A small encoder-decoder image transcriber, trained from scratch: 23.5M parameters.
Rows from block 13 of the image encoder, named by matrix and row number. Each number is 128 + 24 x the weight over its row's rms, rounded and kept within 0 to 255. All counts start at 0. Numbers have three digits each.
# fc2: MLP down (encoder.blocks.13.mlp.fc2.weight, 512x2048), inputs 1824-2047
fc2.146:124165154119095137145130109135130137148152087141115127074125094083140149107145163122161138139138125104188068107116111115157118119133141147118103103102171098141110156119158130122133170147117096123139149173130140120147148101151087123177152117136162093114147098100117186173114136121117098170120118148129156127120116150117166138166109122132117114113124122103126122126129147160146128111171118128129136176153147100103121116100147120092081131164107150142115109132144107152161142130164119156107093130099095125058120150148159122132140118172107170131092140126134116157110092118102144130113136156151122079085116119131129152134112087098148088097089138144154126127120178134113135155108
fc2.147:137139114111122180175091137189130084111104112108087147141138112112111147142140168130162139084126121153133120119125158099150100125145114145167078157117121146145160111129115165121118111120112116143135164131091174160102108165127129086130117135119109165130114124165166101091125137134134127090154123162130139143153106109112109139125121160121102121128121091138097120137155107161128169121131118124125133127129103173130138153127126096159153112103109154107129158152116116151104146114136148158148122159130111145105124134130102090098094131142135123175158137145138126122091104075140157139075122105141074118101143119107115136146152164171097143142167090160069105136136100183101115190117
fc2.148:147142127107111089115146161143143089126082129114109150129156128120130135146110116123145147093135135126137127141088131111146127077115128107158068087163140144121113126117094137106122133179142141172103129136110087150110147118085091117147139123169153156110153117136159122112090110107127135096132133134137125137154152125070151165131160143110119123112138132110101105140123131134110119093100151118172130122130126127152100096155138102137110110142113107095150138098165113112144105116078104122186177090169119128140088140086093133107150151156135124137074141103112152156191130162131106082120118089146109123134080127096129126119178063181086138140144153148163088148157120166150130138128
fc2.149:104127122109134111133115134130074154136139141146152156130119144167158112099121147148104108126137195160100144147119108081152114123134115145138146135121136145162118099084112123134139145035176100120133131099138151116143156129115128133128103165131152172100110110122121130107098122131131108155131138187131088121126107129143138141109123104131111107138152153140121152131100135136133096118125149115148126123163128124159132119108126110150079098157120162120150157140104117112101164155112134158116110089141148124135147141206134123130150149167118127136115105160116184085103142113113080129124131113155164170121106112125092114136155161137120128134130106147127161129122122123097127101155
fc2.150:146123113103092128130100103138107094122112148125099090121110134108146133131156143108132134163112138157160140107129145179128130104113120115078155115144112113156128134129110125115140099153132164134125141119120123154113117144141157084174087134164135147144120118129134090092127153120091125142175094120091083101091120133104083129121118111096098119184097085122115140133086129148121144117135120117114137127138097143138134194084145112086147139124121115128129139108120119111137146089137123100162136176118089196116151140158129134144120131145118151119096111144141127139067116123177144125166151129095122154126120094120134117109119148124141123108114131111163137092144123076114132187105
fc2.151:165110105153169151123123097132111115138103131154126143145129170111088172172172155192105155125139145095114079153124124121136102162125140160154077170158164147113104121164150129099107132092173121127115174124094120103113151140151147129134139131119101155118119124167110087145110152159127095120133181147124148187159115144144161130109106130099152133154097128178113103141085133126140119159108121167161117168157123109104131130140105118107115125135134161159144132158145081145139126146130145107109135119128148109091161108134159118072109101130148123127157129101116138147144108116204159091155089148135131101142109154134116119123122137117102150180123143108141148096141120134131103134111
fc2.152:085155169131122117102191152126111094140137135093114154167184116135192114105128111116150130106116183135124085137139116112117138135111141083077157121106134118170106142088132160126108149152115124117155119103098126119117079117112162153114109177124120083120122108133104114163116104129132152167144137066139159136142130139186115188133142140111126145135143102138102143171116144138104172118144117088128162188132155114121138129110142161137104152128153146128127101106125093093094145115135139110119163062117163131151103090116112139091120140126113077094147100096146183120115157111137130145135145123133076121165124150109110124131131187111088114142129109115154157115146140144138117110121
fc2.153:131085113126107131128119181145103123118153123089126169123161088147150165116161164101094128130122158130122102131088152105140146077139115138115102135143103142126158109131123131175132171127143137124125139147135159144142121111153125100112142143112147114103136115142116155152120136120133076117101125098136126146115150187117146094113156093126149102137133119095088079100157110080159185133137154114115163126071147132079147108145128096128110092165128123118159102126081130092145155140103149134101115128121137140143171146159107130130131137146148138167140097142101128137086135187145122130101118113145123084130125083148163118123148128109125110174100158157130127107138102138160084128119
fc2.154:152140108155141141131083135103124127092141138154131096108120153171111190121149148162123125133114128103133139133144124125138132120142139120124087125148119138137112114103137153164141144105131130091120136130156129141101110163116135174135123098102116159104128093083127140147094129115186162117100146167151146146152115107139164069148072130202135115121084130157134103170149141102067143183133148147106139120135103136143128127140142122108110133110119155113170130145101166129153097145120108106091095144142140136107146164107109147151125137088161184141139121150129108144113101120119085150097134167127087129138111116089173127104085109147126143146103126108136125155125138109124120143142
fc2.155:111077119122160129129101104149141170123119106103119133110157113110090129134127087103175133130129138140142086114142130132141151124122164154137093119147120175126142088086149113123150130120122126159109141103139130101116119130175135070118117153170081081142115127119063105097119108155127134104142118140110082118100109137120117079146090158132108129132128106178117127155088091126118121137132119130120096120076130110134140135161122128158122155094136155158083116130130114099133138091130143114170117165133089183083132154137124171138114049099145139110114117119149084138111131128129126089108146120128121104141157135084170107165107161145088115123143164149098117111149147145146150113136
fc2.156:105139129050118109106173127125122106142160163091135119118128123082132157126105114091130115104122137104120121095135125121132140139139133136149159147122120152120121135127173118136157125120170097127138095105152134120154145112102158105122164119102136129178086132145115090116174124124121124144143150102111125128144104151149100146119149130140134101165146089162139187119137137097110148135139162133159118140135167111088130120125164124117098157130155125118126123146134100156091127119115135177132129120137122108096122089131107125129124124181115156087093112202077147105105138127137146094109106120134130134078088084132151108128104097106176126128065123090118107150135162118110112157132
fc2.157:128142141142089166156121105137068079164110091129105125174120092126152143136116134169136112094145129095132110122072143131150150119089111132144109098113152116133128152134119119108149123126148139121128099120129119104098111144133120112139113158126120121115133143150143144126167120086116180132101117113144117136117134154172129130107129076116095098124110123096087106157140155156088097136124164103158148124132132152144163122080146081096114107124104144162133153100150113170161135134160133078141131131134157124103170127144199161110085089064157090148127148112128102135178108148169106140128176140150151118151108152170104165140136156126133163107181132083157094143107146106171128123124
fc2.158:133131175164140158150091128106115138099118103135171095132123152124158123154087095149157136115129083152164130162126123147104107108150140146138131108175168114141110118092093107144134129097100102150103132130117085104094144152145144150181149129135042109158125142092092138136164123132158145154103118109134138146114133128114103073087109133154140143131089200121118103119104161112147133136163149123090147123143127141142106121165163122137134110126122178135140159119119136090137084152105114121108115120132086159087135104135138155133132129092186106138147123085115130131111113137129101113139106128158136090128132126115109120138098162114112125162137137134115151109108133163099123167161
fc2.159:105108086118170111195121093106157132108120095088115133171106123114133112126133111134073122105153162132154124110181103103130103102154137112128139119135129087094128089117105139121132143115093127122161167168129142130153118121117118116119130143113145104175064117096109143159174139155070117155148103108137150126135184109121157142091117136143135154095160112129123104126132133089099080157129120117139126154130126156091085139127126102142146140154129130153187133090098136131124178145145126116150117181148135113150125095160143127099131122166152145115160140107126118163148147178118152148130155100106120127183126119106134153131120166122133115123145131111139121161117178109137136134124
fc2.160:140102206100139095141100132113102143137163129144164161163109109130123118134130117137084138144118107127136136128111152163145112094136139102141136109106092154095084108161152111096141125088145119188100103129119097124144158147089086129162110133134147141143153133160136101108115118091151183126139123098167131131160157127148118161094115134111177167096103174083111148125143129120123107154126126096126073135109121134134141130138088144145153131092150114137119098114106117142137135101149108165155166129174158091128104100135117128164103100128173078105093144148135130111145114095166125131086165123094108140175154093132131165097147163147114127175132111107149108142144151095135186121115
fc2.161:138129132131121142110139122110130094133165107128119116121129127164137151079139125124130145121123164127166146105135114105105175118137110102130061166128100118143145150156137119121130141176131150131149144174109119138167113061126141135139171111111128120145140121131134132163127088114117115115109130104127203140120096150143124121133122107166139149110175099129114107144124122107152153102091132185097142155107119178117133100126108148117151111134105063111165120147155129149116151115128126170165110108135108172140107153120111164158173119136086156113122111121124125154125106117145157126112126139113105079080097166126135150106118117109136163120150112135109122100127136142134093111124
fc2.162:163133139098142089140140129144126130127125156123115142121119148104115149123100110133115157136097115166127119160104138144126147132132138128109110191146132111127150109139105104138146111083147104159151142146110119155126110114136141116103117130124116147142149116134133131124110166149162104143145131121175101163131163105147134132099154168118132125173082118119125136165079141196090078137122107061120093148112149097164105134128145126124078131129171139136083183102132119141108122123090101173152115149164124143137104153127109131152141133121112102120117076156169101117129206098114184125129133107085134146135099085102144120120124133120125106126118073114169127152124122139176151122136
fc2.163:101177086114142106137135123146102074131131146133126152124149125121170136132101092136131149122116074149125160157091084135115109089112126122110155150139081128137120112114110134130160124111198128083129115151145121154085106078125112139129129130079123101140142129125152152168124167135126112106132184123145095090141076143138152108133122146135108152141106124139104121090168140152167133107142103157107151074101104135142109125129152155107120117146119128108159151107147113163142095170094147071128158116151139130141135092112150166165129109183134137137146127110107119093102110134152112152134189128153137143167150087200167168126156117130135155119173115162168145107130100103158109108125
fc2.164:152141089100159111142126101112140136132099118139140120117118146110149119111131137120151156166148135136119140132117127052134114144174132154139127155116150140132107120130149115120119092109082151154117151148139162134133139162091093140127095149111107126140134159135142120146113116108152114121120123117113104117153132151154123126151183097137127108157088116135119152106146108122118116144127098141136128171096136148120169103157116158141139112142160130105111114160098116092102117066103097186102136161114123142134125118131102126111153171151098121139129116188123142147155104126125151104129133115159112150110100114081157168102126092060137138140142148133084121132140157116128114107128
fc2.165:163111136156162139120127144105110173111113110083144127131143133073136135117121128130149133115113148108123160122144148160108106109117131107144134069143119079110132112158101099101105110112117131144141118122120136087128137107124130132119153153123130117124161161140106156090177143072141175122096139160078138114127105141133108136119145134133104100110115154139115151144110122137112160141126154117168144111117118145130119139098150071143136172131130126147056135133118118156111103131113131133136104155146124093123135123131091121101102073112114090142120118160170097092125119121136138113132137142159108097109105124128150106131116113178080129122128134121157131132157129090165129164114
fc2.166:181120168133114114136103148115161147099116154105161160171152148125133162128152102149160110157099115129138107119111122099126143099168140157112082134123105099138163137167127064166098100113159160136105123120127137130110103159140114083068154127107149122151090115155142150128146119154144098133078112125122125123119108138139105135147087129121154154148097158127141101122117099094107129116158098148100086122144125128172084095120116077145141115138098169120145115135147137096123150136168137155152167136129147148117113132155096098133073161131132104145135087153119112132110123141165136107113148141122119102167144154083126123135141144165131164123133120105104170118130096119153149171133
fc2.167:140158136100108122121121174124154145136112125124128067108125123162126156116083135141097132155109155157099142170133096152168145106097111158115127107132166123121124083128145130111126165134116184120219119089151117154131104121152128112104139115120129163113181135123135116138177077087073092105118137130129138153114127115142091134129136134149106108146148124136143149151105133149134143129145127135136110148115150105120116127127105138133151148112134166135139142097116108096120099136104143100125107128085122077187149125125126133136123112110087158103157091134102131102118118141113107147119128129139159152108159147107135120157148144166131117142153113126178114175109116123097148103123
fc2.168:118101096151141167091115122109071132103134136140182131109096108167134116138140110110093105096154157102099144121124126170132082111126143131143113077172127115099120072163097133104165109175156167128138149164182116135137121134135106106129131112168122146178129132115164143107090103114111121116109088159126171143156140081076107130138110117157114159138073096098117106113143132154111137152132149133124088114116085142115160175172105139121085158114136092147079142149120158142148134152103147163087150082114135144126094103107110124105145113089124167153153138115121167109151118130135087142143098093154139126104168121106109144129133117181185142121130152150129126125118107158117144147135
fc2.169:124139109183128148071132087125167128180164133105118124096148133104142137124095110102145130136143126100140152094134116166128164116093134128122133107119115144140093136112166182124147149115126134121114131103122152082126143095112138139095123156101119149118140157128122064085106130121102148097135121125150179128143128125122138107163140120131117142127127139117192137105138122118148136105123086141161132136139113134107116115147148162105144146099106106132133116066125141117170112155126125127136113110102150156093121141071088124123126101126120113157147153156123096160157119125091136121159140148114175162130138121152125147138108139137131140130117154100127096104153124129142121122109
fc2.170:143118104114109102175123114124122109134137126132135148135112112138155134082115113118141090153100112158130156105124109104137179154123082128133102119132141139146168145112112068157138112145134145102164102140118127128081118138131073115147115127131146181100138116185116102145158108113156120158112121125149122144154112154105141172109130130131141112104132123101088115149069116149159125102160134086072145102161157087115076102071134132138137144169140181130129087116172118165115166132121104133138129168104143078134119118144174102109132150117174112120130091148139128115097103150125120127145110105153132141180120147144140127113141143110141136145106128142121128132127145143076139094100
fc2.171:137115131160148134156123119124124076139135098144117147109149138161129099088152107082113116110121115108136132081128128076161099127120128128164111123136049133133154091137134143103137125129102092084091156099112168110130109106104135106145150127149162145113133136116149119105113138131129133115119155161153128130142147137119129119092135150104121107111126139100090128111145140125138174096138115162120163105113126131124127108183104123115124141113129118173071124137134144162081113095139102077109147154097128115129163103147127122112165110135126088164161123131132152151119143137116126152157144134117116124151105161166097169160074138133137150106161147128076115119066129094102091154109
fc2.172:090133094081126098111165137170128128128155145155087142125121121090132113128132163089159112159137135121145109130122122120106093109127144124158155122096099115156128142176103131100114128135145161144150117096116105139135116083152121097131100131155150119096157130124140133117142138110098118139102121140113101165104110133115111157183147149170102107080123097098138141099119141122140166141120123162116140126131112115117131143128116142098136080152095099109142108129121104131124163088171161153169155166126143113163088100096149160122137127146105145099077097111146143106120132114159123171139129123153160148110131129163108107116163128088159112105154126153094162166112132134103164167122
fc2.173:138165116116103133094118147113105091162106129131149131141175092149111116160103130144115132123078178107100146159132138104114129092104101110136133135168049134109158094143115167093129128134146110143131090132177156178080118096074114117174120096120132143098135105100094165038109118107131134128146084147147102132135123126122115141126166200126126129093142134107153106112143116119125139139132172116155116114143114124089131123123112131147112147123132131144160137086125104122115141108132130098128154114104148098142139121131137117142137104137114148132124124161128138146123133147122109133165122141092114140125146134171122108137114116163140152127090135162121102146170127153090164157132
fc2.174:069093142147126134167114127158130134143106141122116109148125152147126121110161122088130135111092113130104136128145140074136143102132162115119104163132148137153123131152099113113130086121117144156113151110108125100097178092149161116089128162111094135087118115116139109152100139156134117141124139135091119099143116207124136145145130127132137165182131137164134102115115125180073095162082120163116120148123135088141089133093120075170105114142099116133152147107109083124091178143112147095155116103112125104155110154142123092129130136119081120124178100160125112142153111110142164111105150097160063110108109137149132145119126125116134093172138139125121081119152118140136138126116
fc2.175:146139132098130115107117135120125124156094143111128160107070125111114161144120163147108184148091126111129083145118088144134130146105143082141158131146133119122089160109118123113109106108141080170151112144115201145113106094143104129127153128139148126113113140116138173132135132154137119137153166176116153115105152157152145115115159075140126141144098084120117079088138126164115134187140164142123136132136140125134140084100125090161125116134092121088107124135112124122105156113118145102099131147167134082154144089179148145138159113110083121112128133115144145131145126125143147174098123129096136125137098112107084140123164113129096113146114163156166116136143092114113148110130
fc2.176:126138117127133104135151100130125141069105133136143091148140178088152119137113106118120110114138150165119131162158143117137146152168147178121115141140109136113121157142134131136108145101120132120084114132152097113117119154116139153147087139103139148170089154124161169164082113151137124139147138169145116108155112083138112146124142153139135155102133133106109134142116132165073136107136164117107114086100137092146144132130152164166142106129111125174095128104148163101121145148088120118113157108111124131154111127140134094121154145120154127115110106112110122111115127141183111087134096119129130142170158136055126147123163134128139131140142073129154108096113146173123130145133
fc2.177:091167113149149088148148129137091117122148113129139088120111130149097141117147138133150129142166131119126127137120118099126110118166079140118118113121112142174123116162136108143126145149159154110146165140136122116147111131094118114170170118145113118138173120175105116159132129116149122148138120114130115183115115095157079129160169113133179145140102136087141108135132120138127142092176123105122147149150147098100173133140134134134120156104120122121126098133112167124179106118155151124095110117129072132143141157143125125142129138146143138107112140158140120119119115087140050123131131180092101178102154109116182151157113162109124134152093106112131121090158130169094138132148
fc2.178:099119104159106118132151121145089124150152121098123164164115107102102154152155122129161119116115125158077151112107158135152150098132109112102145101148142097123118100106157107151157139129124120147136077121142120137109139104148115149120128157098072155124111106174119126154137121096134148111141113121116101133132192122151137162115113152128085141148119087134161143170116112145127127120127152096135145128134139131128134123154122159181102103150130106071123122095116131107148114128132098139164128112106155134104148177138133122132117131144050162137087128135131133095154123150144135138130122134076132134130123095130140154145137148154109165175176170140152141139152099121130118108129
fc2.179:150099088100104149135122138160111129127110136165117154127113101115112147142104146133072085126084139071141162181154159102125141141148091202162117155115131142116155129115122120128143151094129174109155138145124152128122118094100134099100122109149154107129105127152118158111127149147105145123101132137127126159149117146134133129140104149128119141122150103114107100103109135139118196148137101129120144127137118120161081103104129102141131136126093134099153099176156135137153121139105119166122108091153123127151118109145084143120107094185148137112106122118102092164080128109107111133083117106146130146135123133143142119146121106130131092095109133155084131162128107109104124151191
fc2.180:101099150101123091081137122097095154095148094138155126128183122119132123162155142076128120107145162123098122117148094112122122126132114158156133120137088139114121066131145111108125139158182096139179114167161118119134110120132158179132152118095143066135115118131111104167087167155083091162103148149117093145081148133139118111106145117133158137109140126091078113161134111101095119149197131216119144131136170079107116091124137217145136134144124134139175128163118119103157114143114137184140134121129153150090091127130153127141116142094095121112136157132111101124122103119135119105151160145098143142137153108122153128121121109169156091111097091125129087145143127124087161092113
fc2.181:128107112128176140141128132120108129142158095154153154120143166127137118142101135147150105157133126125126177127142151097120124116131127126157123084115079102133096129169193156100141164146143107094169115104158118128110089080126176105195160077090161120094147142126136145146121141125175144143126095113122112130111143106078122136075118127131149095138102162134099127095125142119104109163149132135127188072169125123155144099095136072154122093141155087166098118125158157138149136139121143112116106143109121123141154149134115151134112128120083101106137160103107155153119147113121146199127069152104128135133104163167122151084104146105172116061107087120120132159108166138109118168089
fc2.182:161120135143110148143154126123157140135122108114152120118138142092146120137106139171172112108140125096120138127137092129105092088073099149135152144154144117136122126120118119103148095086127152153116139107120064153100137133172108133142131158119107142170102141141135108159098127146118145172119162105116081119151151173125143133164102116177131123106099149095140151127133109097145161143139156090121109132114135135159112148116144086174099145098171113066124100146141125130147098140111149111131107146124119132103128090142133145098126115124119115157116121109076139095144116117108118102116125171160109152138120147139103100114085116086150117108089140152112128121121111155127103122130
fc2.183:155128114121124147116149148099117122124129112152150119125155179138098171149105145127133143135159105114120118104103145137090152159115092159139106123135096135095134116075148153157148102154144162127152148118148165093129124068126139142152120116112137109079123117123113122139108159099131132093115119168079156088148120162106167077144148111092112138130148100129102118110188161090102104134142143107120138101144119104088093113161103190128135145144115137107098145152117153136160122123119167096122169158150089156126159176144087110122156087180135107135147156165121092156145137107096129129174087140109126124157165147147131126111137097139104139148101088157114130117123118171090106091118
fc2.184:161093107180121128112117150152115147139114103159147191096117094117112141124128153115104137135164140101099172119151168093114140131158122146128107103129116102120095129106128154117138135123129146116123161127156120141126127128152127140105140145138088126131103107163092125106140078109120130092118108091112158117134115173110151136133125127094114078117108132144112119132141127086134145123096119145120104099120138150110116091131121133071129146129112105141126117167128122172125162116148125131147155158132121154107150120146064133147132129125164148092156119150144102144133127139062081115132136145146093109114063116174135167130130099111073126105141173127093117086126156097110066104132
fc2.185:147139145153123159147137108156131118150153081124108165145114173135100094138126121155119112142086102121105107129100138105112137082098179116153112149137161125115123146127159110103130149128163136165139101118083099102131114107142137119140090105127103089114097109164129142097146167128134127115143153179104104091131099148142167142134170145136103148113144116102152125107119132095144145161119122168139114119124119183094123108109094173131124097152131143153168129113125133094170119174117110153076073117122133131118096077143147137125119148125128120151144156174123162126130136095140107137146154108142155163117105107158112111144134119140142164128140136155148122108111137118163114110106
fc2.186:132090129138122153138090159114144159131079133122101181175137162164121161139092130149152150145123077179129079103126135142135162112132113160139122090151163135148144110108135097179102082128122118155144120167089155113150119159158113104091144181140135150175120098185166131119124182147109145114122138141128130157143130126120182091130117126132102113134093117110112135126109154126124168146113107122136096152129145088129148115156119091141118120117161169092133099132150075118158127108108132159166128135138128137138123100095115114107135125136109138129087105155137115156153119120129132125134124130133171107157118133119100138126120139119141167101180152176167085144114116106177143089127
fc2.187:092124120100133126107113136095156109114196075171120117126112154151105083109153146113107125162105128148098144142131089096139144102144106088133154115122127120118137122151112146124137139137122134096110120144113114139163177123070160131162142107151138140126155121107162120161142088185132149111139126132103123155128135145088117158133126080103102073115149146106137119106156099115163157103138086129102099110130091133162120119113100102155108130114090107091140074150108106151171144104113120121118164104100142116141155158161142140123067160185112146145140133135151174107124138136088093135166102120100107132095112149175130142113116116092138139125131106163077117164126104121073143133128
fc2.188:143138186133081121117103144113114172132065120085135150070106081147120127124143144152159164155103127118127115135114120162133139120168163159129139092110153155120132102085139129109117130081122138113147134146134126137126116152115120115088095103174135106137119150144117094117130154137111141155113134143131110123145118110110132141130138118145110149144135100138127132114080122142105089119139092101132111144119131108119142169142150133105112128108158167132156120200154120143145115107123089145129116091131118140103116104163077127114159127149090101083116106108089119119123096120104089121151163090145161127072153055129168121121152122106106148142126135163116135102165107125160151122144
fc2.189:077117110097117107123139129101121091139156149128132109150106133092121149142119157110162138169159096103119128143147144122145112112108122093135116172147159186114133080113138147095114168135125145145115120129139140113101134124107108160112143108132113114095139108134133160094109111138124129111131148131167101131136075176113179104120097132152087111152119153134152106137119135114169143109143103151140097137124100107120124179132151144082145101123193142152104111170160109124138132113130102146115135172163169096117107114103101090148150161101122131115107130101109132122165108097113087113113102150160126145070091116144133141107152095141152132124112120075124135107150103092169136127113
fc2.190:126117081137099181095098144113127112114167108132151128154147118206137133117130138104095153116130108128164183119100084116119099114120064161140121146103101119125133084132173125146103125096130167107085127153135107170106135130109173150126096110137113122135104174111106132119085111159140103104130110140115131138115105142126140140101098114127138154107124130114100145137165141121144176161128133119152116080190110148126102099159142123137123154110120117148139122185149161145127090143145131165111167120072125161134142152124077138111124142139170131171126125150123142125100161118091091128145086151113091155119097130153145152152130152108150163114148159132132122111162125143109100092156
fc2.191:105119160146164148135130137105144127122132138067141141136150112123125158173163110090095121092153138133145085111123114097142135146087124127116129133146130111147099120128095070133127150113114115153135150177117098132139152131108160134138155134098115128164118126191130078155146137114095126119141117132124146150133117136116096126124144135129112150145153112132160163132140166135086119179151105142125121163117157116156153142097086128127146154105094110144171103101115127106128141147108142139128130080151152124110161107107133132139147144166144137110133118139135117115129095114119142135069111113104110124116135107097147174125125177081113128185116135108135138112140170095133130141140
fc2.192:115148109104128121144124134124153111126118096149113054114144134135100126128104163106113117169141139095137132124120156082112134151142127124123127165097110170151165132131127096126143128096122137095142171069140166133140162158136135159164106134170122143090143109088099176074128163148154171161160114140137130119105118093091173133121148126115070099105136150130116167122098107140105180094107141139115136126109082127139136149094121116151112115143155159153134119137123133107120131109122078177116162174080136148180144107116106080122121113120112110148116118141107115107117147095077163119128116160136124153124110142151121085123133123116132124083128115122084146151122138139101093117130
fc2.193:122156133103158149141135123188152130128160103137129144159122084158102149176096187144141106104145118165135136123090143153112129097088118099134120151097152154119148128134114131158134148139185084145136138107119152103147124110098139125126121162133089129116135111152150084131117137137141096147140159098171150110151112111134114158114148219147134096134161081087093135115155128107153121122141142160143078134149096106145099141127110132106139139143183167113117164141105145175114172139146146103136167091130153114094130139059151079123120162068085145127185175102131156133127130139157140152130115059096131129163149093133115149159137095131131170129157146131116091131117152118105186162134
fc2.194:135142155133107133089129149146126135162124129102108122086109124137077116123112095085132120127172106104123132104145104153111109149116163132135122096154145131136123126134135133077117094162164144114129143137141120131137127138159154179157131115150110152140152107151117109121153142157160136160149087141133107126164106146139149112131105140143191164140135156133149140130119093141131130114117130092144149081152127119106144157117123127113132169098116158123154136158152126116123110144119121135082132125149155117115118119114105091118129110134138115123080175149119156125139124125106120124145102113085181138140120071123174108138138108129116123138056136124127099123145097147133125146141
fc2.195:083105128156122150135182147155126144096137122118155130078115129107127182122128088151131125152094127125136108126094165146120121143121133161127105102143123116146133151124143123180138149151177107127140099132129130131123144109106090117144119094103153127119100139130127065153118130137159119128100091148061167129109120093191100123129107093165171158129153110127132108136048157108094170129136133085111114085135158127123140109150148135138169125122137106145201145105147130161162122129081106135075078099114150147136091145170129123192167099157102143081115122130137151127097123118119137119139116089088166124140112115091143122086113082122177145152114092106131126093110122120121132120142
fc2.196:151114128164120104083136128108118124158100105137120135094119096127146172133117119152134092142097140105090101126149114129114126136101107124129152128090128098138108175124140101130132126159082122101124112096122150129160134140152132106069145140112147163145146159168157133157128100119129156133122142133093160123134131145117094154127116120198099116132163139133128102106082100151095130154105138146139126127109160133149093107075168151122147132137134147117100141153142079125118164165125122120141087149100126106102110123117127152129140093117103140124182159116154176151131113122105113114096109109203143096121090119152105182127107107151111096109112138146108137145118132111125109145098
fc2.197:095112170156130098121128098154119153089106135159150156159153124124153135146103103135102137084165122136133157101113147137146136130129179177109083124154132125151118109129126087125121097141122141132107179128144127139098124110125137115108121144112107104158132154140113130128172090121122130132131156123105138136116081125104132160112118078087130103192092140145150114142129110121153088130121126089120139145152125117159112123083114125123169097116132139132147110093137171120183155131127118128139101107107124142134108122111133125132152157139172117127146094122103104132193090144151137101108163189149124157145155158119128131128147135092148125128117154117101136134132135137104132173085
fc2.198:139151167106125165157135117119082146113094149130118148157115080154130096125144106102138168138126104159147076126149159126131132153128132144086110126137101139160126136141132128106148093111111141146186141138104134098140072118150096171083120164100137137116139133121091150107109126081094126114184119142090161124123149121099133121143157116150137112111093148173135153124093149162146139116152119141100194135129129111108151140121127121149130154104098133160142141101092142084148112106095155108125091142100121134193115129131127118141125127214121109130147067137126132148145151157131165119140127098060173110162169152100139132136105098104124147153104145082131163120084141128131134120127
fc2.199:071133069146128136109099144166122135129146108106122138110082143156096100119119089154138160127133158115172130140119115140105140141128130156120123128175138131095086114104155135128151111113139144143153139102089137123120088105177130114128108102066181125173094135070089107155159133110172108125150134113130158126113164135092112082137146091138131163100139118132124152139127109128091126126142130153165164097134139123126111170140140154133129097159116140105132103117151141186147119176159144154105095066136109104131144109068117124147123160093135171113171171140081161122133116131129125176119100088116112150119123145139150129128100146153139127113131118126152114141078137136160145116112
fc2.200:148105151151150127125113170137127142078161165151133136142166113146133104135113122137129093075128164126127153114143092104121108103138129138077112117134073121118132130141195109124140116134095207120082157146112124129098130130092109195103125134152164112116130105121126121118137103124140126083117111151127141166113112110135136140130169171137161133111114184094116150104137126189135118095120134175114154131137132127121110127174115125144110100102113108151142095116123135129092168120081103115102176147072101131102160161133121143090116122123094126112132118129155175104111119137080109121126083146128102114154141164114141112173147108193131147113123138154101154136119138142114140149153
fc2.201:156108117094123122097126111153145118139126127109149115146070141156149096108132103109102125111075165107097114116121178128143107116123166144143133106125102100124127134128071090106147103104109116120160126149127161119117111148135126126152107115115138138152150121135176161137104124126102130132141110147118137132116149142114108153070141179127146156133092142066135166140106137137117095154138135071066143159112168110100156110118102131162143115128129133133119099076133116135123112118105151111127112142140147110143132089161135114151125127102087136139106083139053150181122151139176127134139123101124144141202176130143113144121119093131092110155139112144132142137134125108128135121124
fc2.202:143089171139094082099133141121123109105096124105106132114133136139108115134133104130137130141144122112131141075103145119154125106126112162118128115179107101174167118104147063173113118111124154146118167152129115094114156137144133096120159117150145096111113107124151174119163146135156124144131129136106139102110149143118124127086133131085102122102126141126142102096140114169097155122121135124146108174103142129116088126159131061130141172100143122123114129164149099097121136119130128111104123111121162138143136150196128123116157145134172127178127101152131150134092162128125190120117128125173126098144071161120118124078136131153153129151119116131103138091114123132126090160123
fc2.203:102123143136101138076113118130114140152089148157097113118124123103134067153097095138120148106124129131114137097117114116148116129148134110085144166091135149108124179140119110118100121142110116169133122160115143138067116117149114144146104123140087151123123163174174125078148158127107151116127111114110129118175142155127083136170145144149120140137128153156117158137114158146127079130142160188051128126125128130152133114139123139066130084123152172116123145115114152137097115101142102116121141132140145139135114162110159121081112107152123124128117090142165122109130157099149155112114123106110106153141160139128123114141165111126142129150143140155118092128150116174135140143121
fc2.204:134147134138133085140119145152087127135166182120119126136120082179126111133105103110116134087124128140082116103102130137121150098092113093141152112140073164135158095106119101127094136127078125125103089143133092106093122123128094141103105133155107128115140123154096123112103137105144117111090182107153134101118153140156122124112129122093145151120121136113102120151136162137108089119116169129132144082060151094110108088124125136128117141158123134153173111124136125099149148134103121056102123122161115134155143125147135143170162114161098130104131122115119120143142134148162091109102087099149137113165163168119137137140122146148094116151107099142148164164107102131141134119117
fc2.205:130082107128142101135082148105114148125104062142110134112123132130121161175119108131133068070134162100120117144152144135094133120152119140134150129133137150122110150139108142078103098147107144136090093153138140123109142186132111142201123113160133153126130097089088127154173116158100142087097157162124132097141095144112146106127128175155128131138135127107122113104118099094142167123120104161143090099125117184154138162127191123129098094104086167135096103144123117139104089090170111135110158130134135168171153148097137155106074111108116131147163128162112143112141121145093118109143150138164107147111107151157133094112145133156116117082116119153093143129123128146126122125131
fc2.206:139156098127128109164129164146131124125136113136121163154179086095149152130152180082131127146099093112126137098145109122106164144144134106116134143094126122163127091136112121107122134130155108153128180117136185086109126120153093101117162162110122092165097112190088134121143105130113082100099135160139119149152113128132149125071133149133096171125164120091108138175080083097128114123166146129100075172100134115092125110122123121146137142121087091133110163145124080137128123140133138131169118148139144116112107118124105118131145148163127131106124140167145097125134126139121160108115110139146103153124137117134142140088160125102137097188120104127132153142159192099131092151119
fc2.207:133163167109154150139147116138159126102114123123123096146097131106090129169141103135130135110137079118114094111127125111131073134141159148125130121111133070154110133106162113086134101148146061154108127114096110153135155132130134115144128136115148096086132105157137121104162110121068144143154110094139111120129135113123127110184119144168160173134140145156114115107149121122103106105117101102113101120092105087110161160106105143130180102124111132141133112159135149100157106108133128114131123111114112123113143139107068070123099153123092102120147113144145130110128108121155136099127101148120157113129141108109136113138136149102109114180167114119142151134145144092129197153092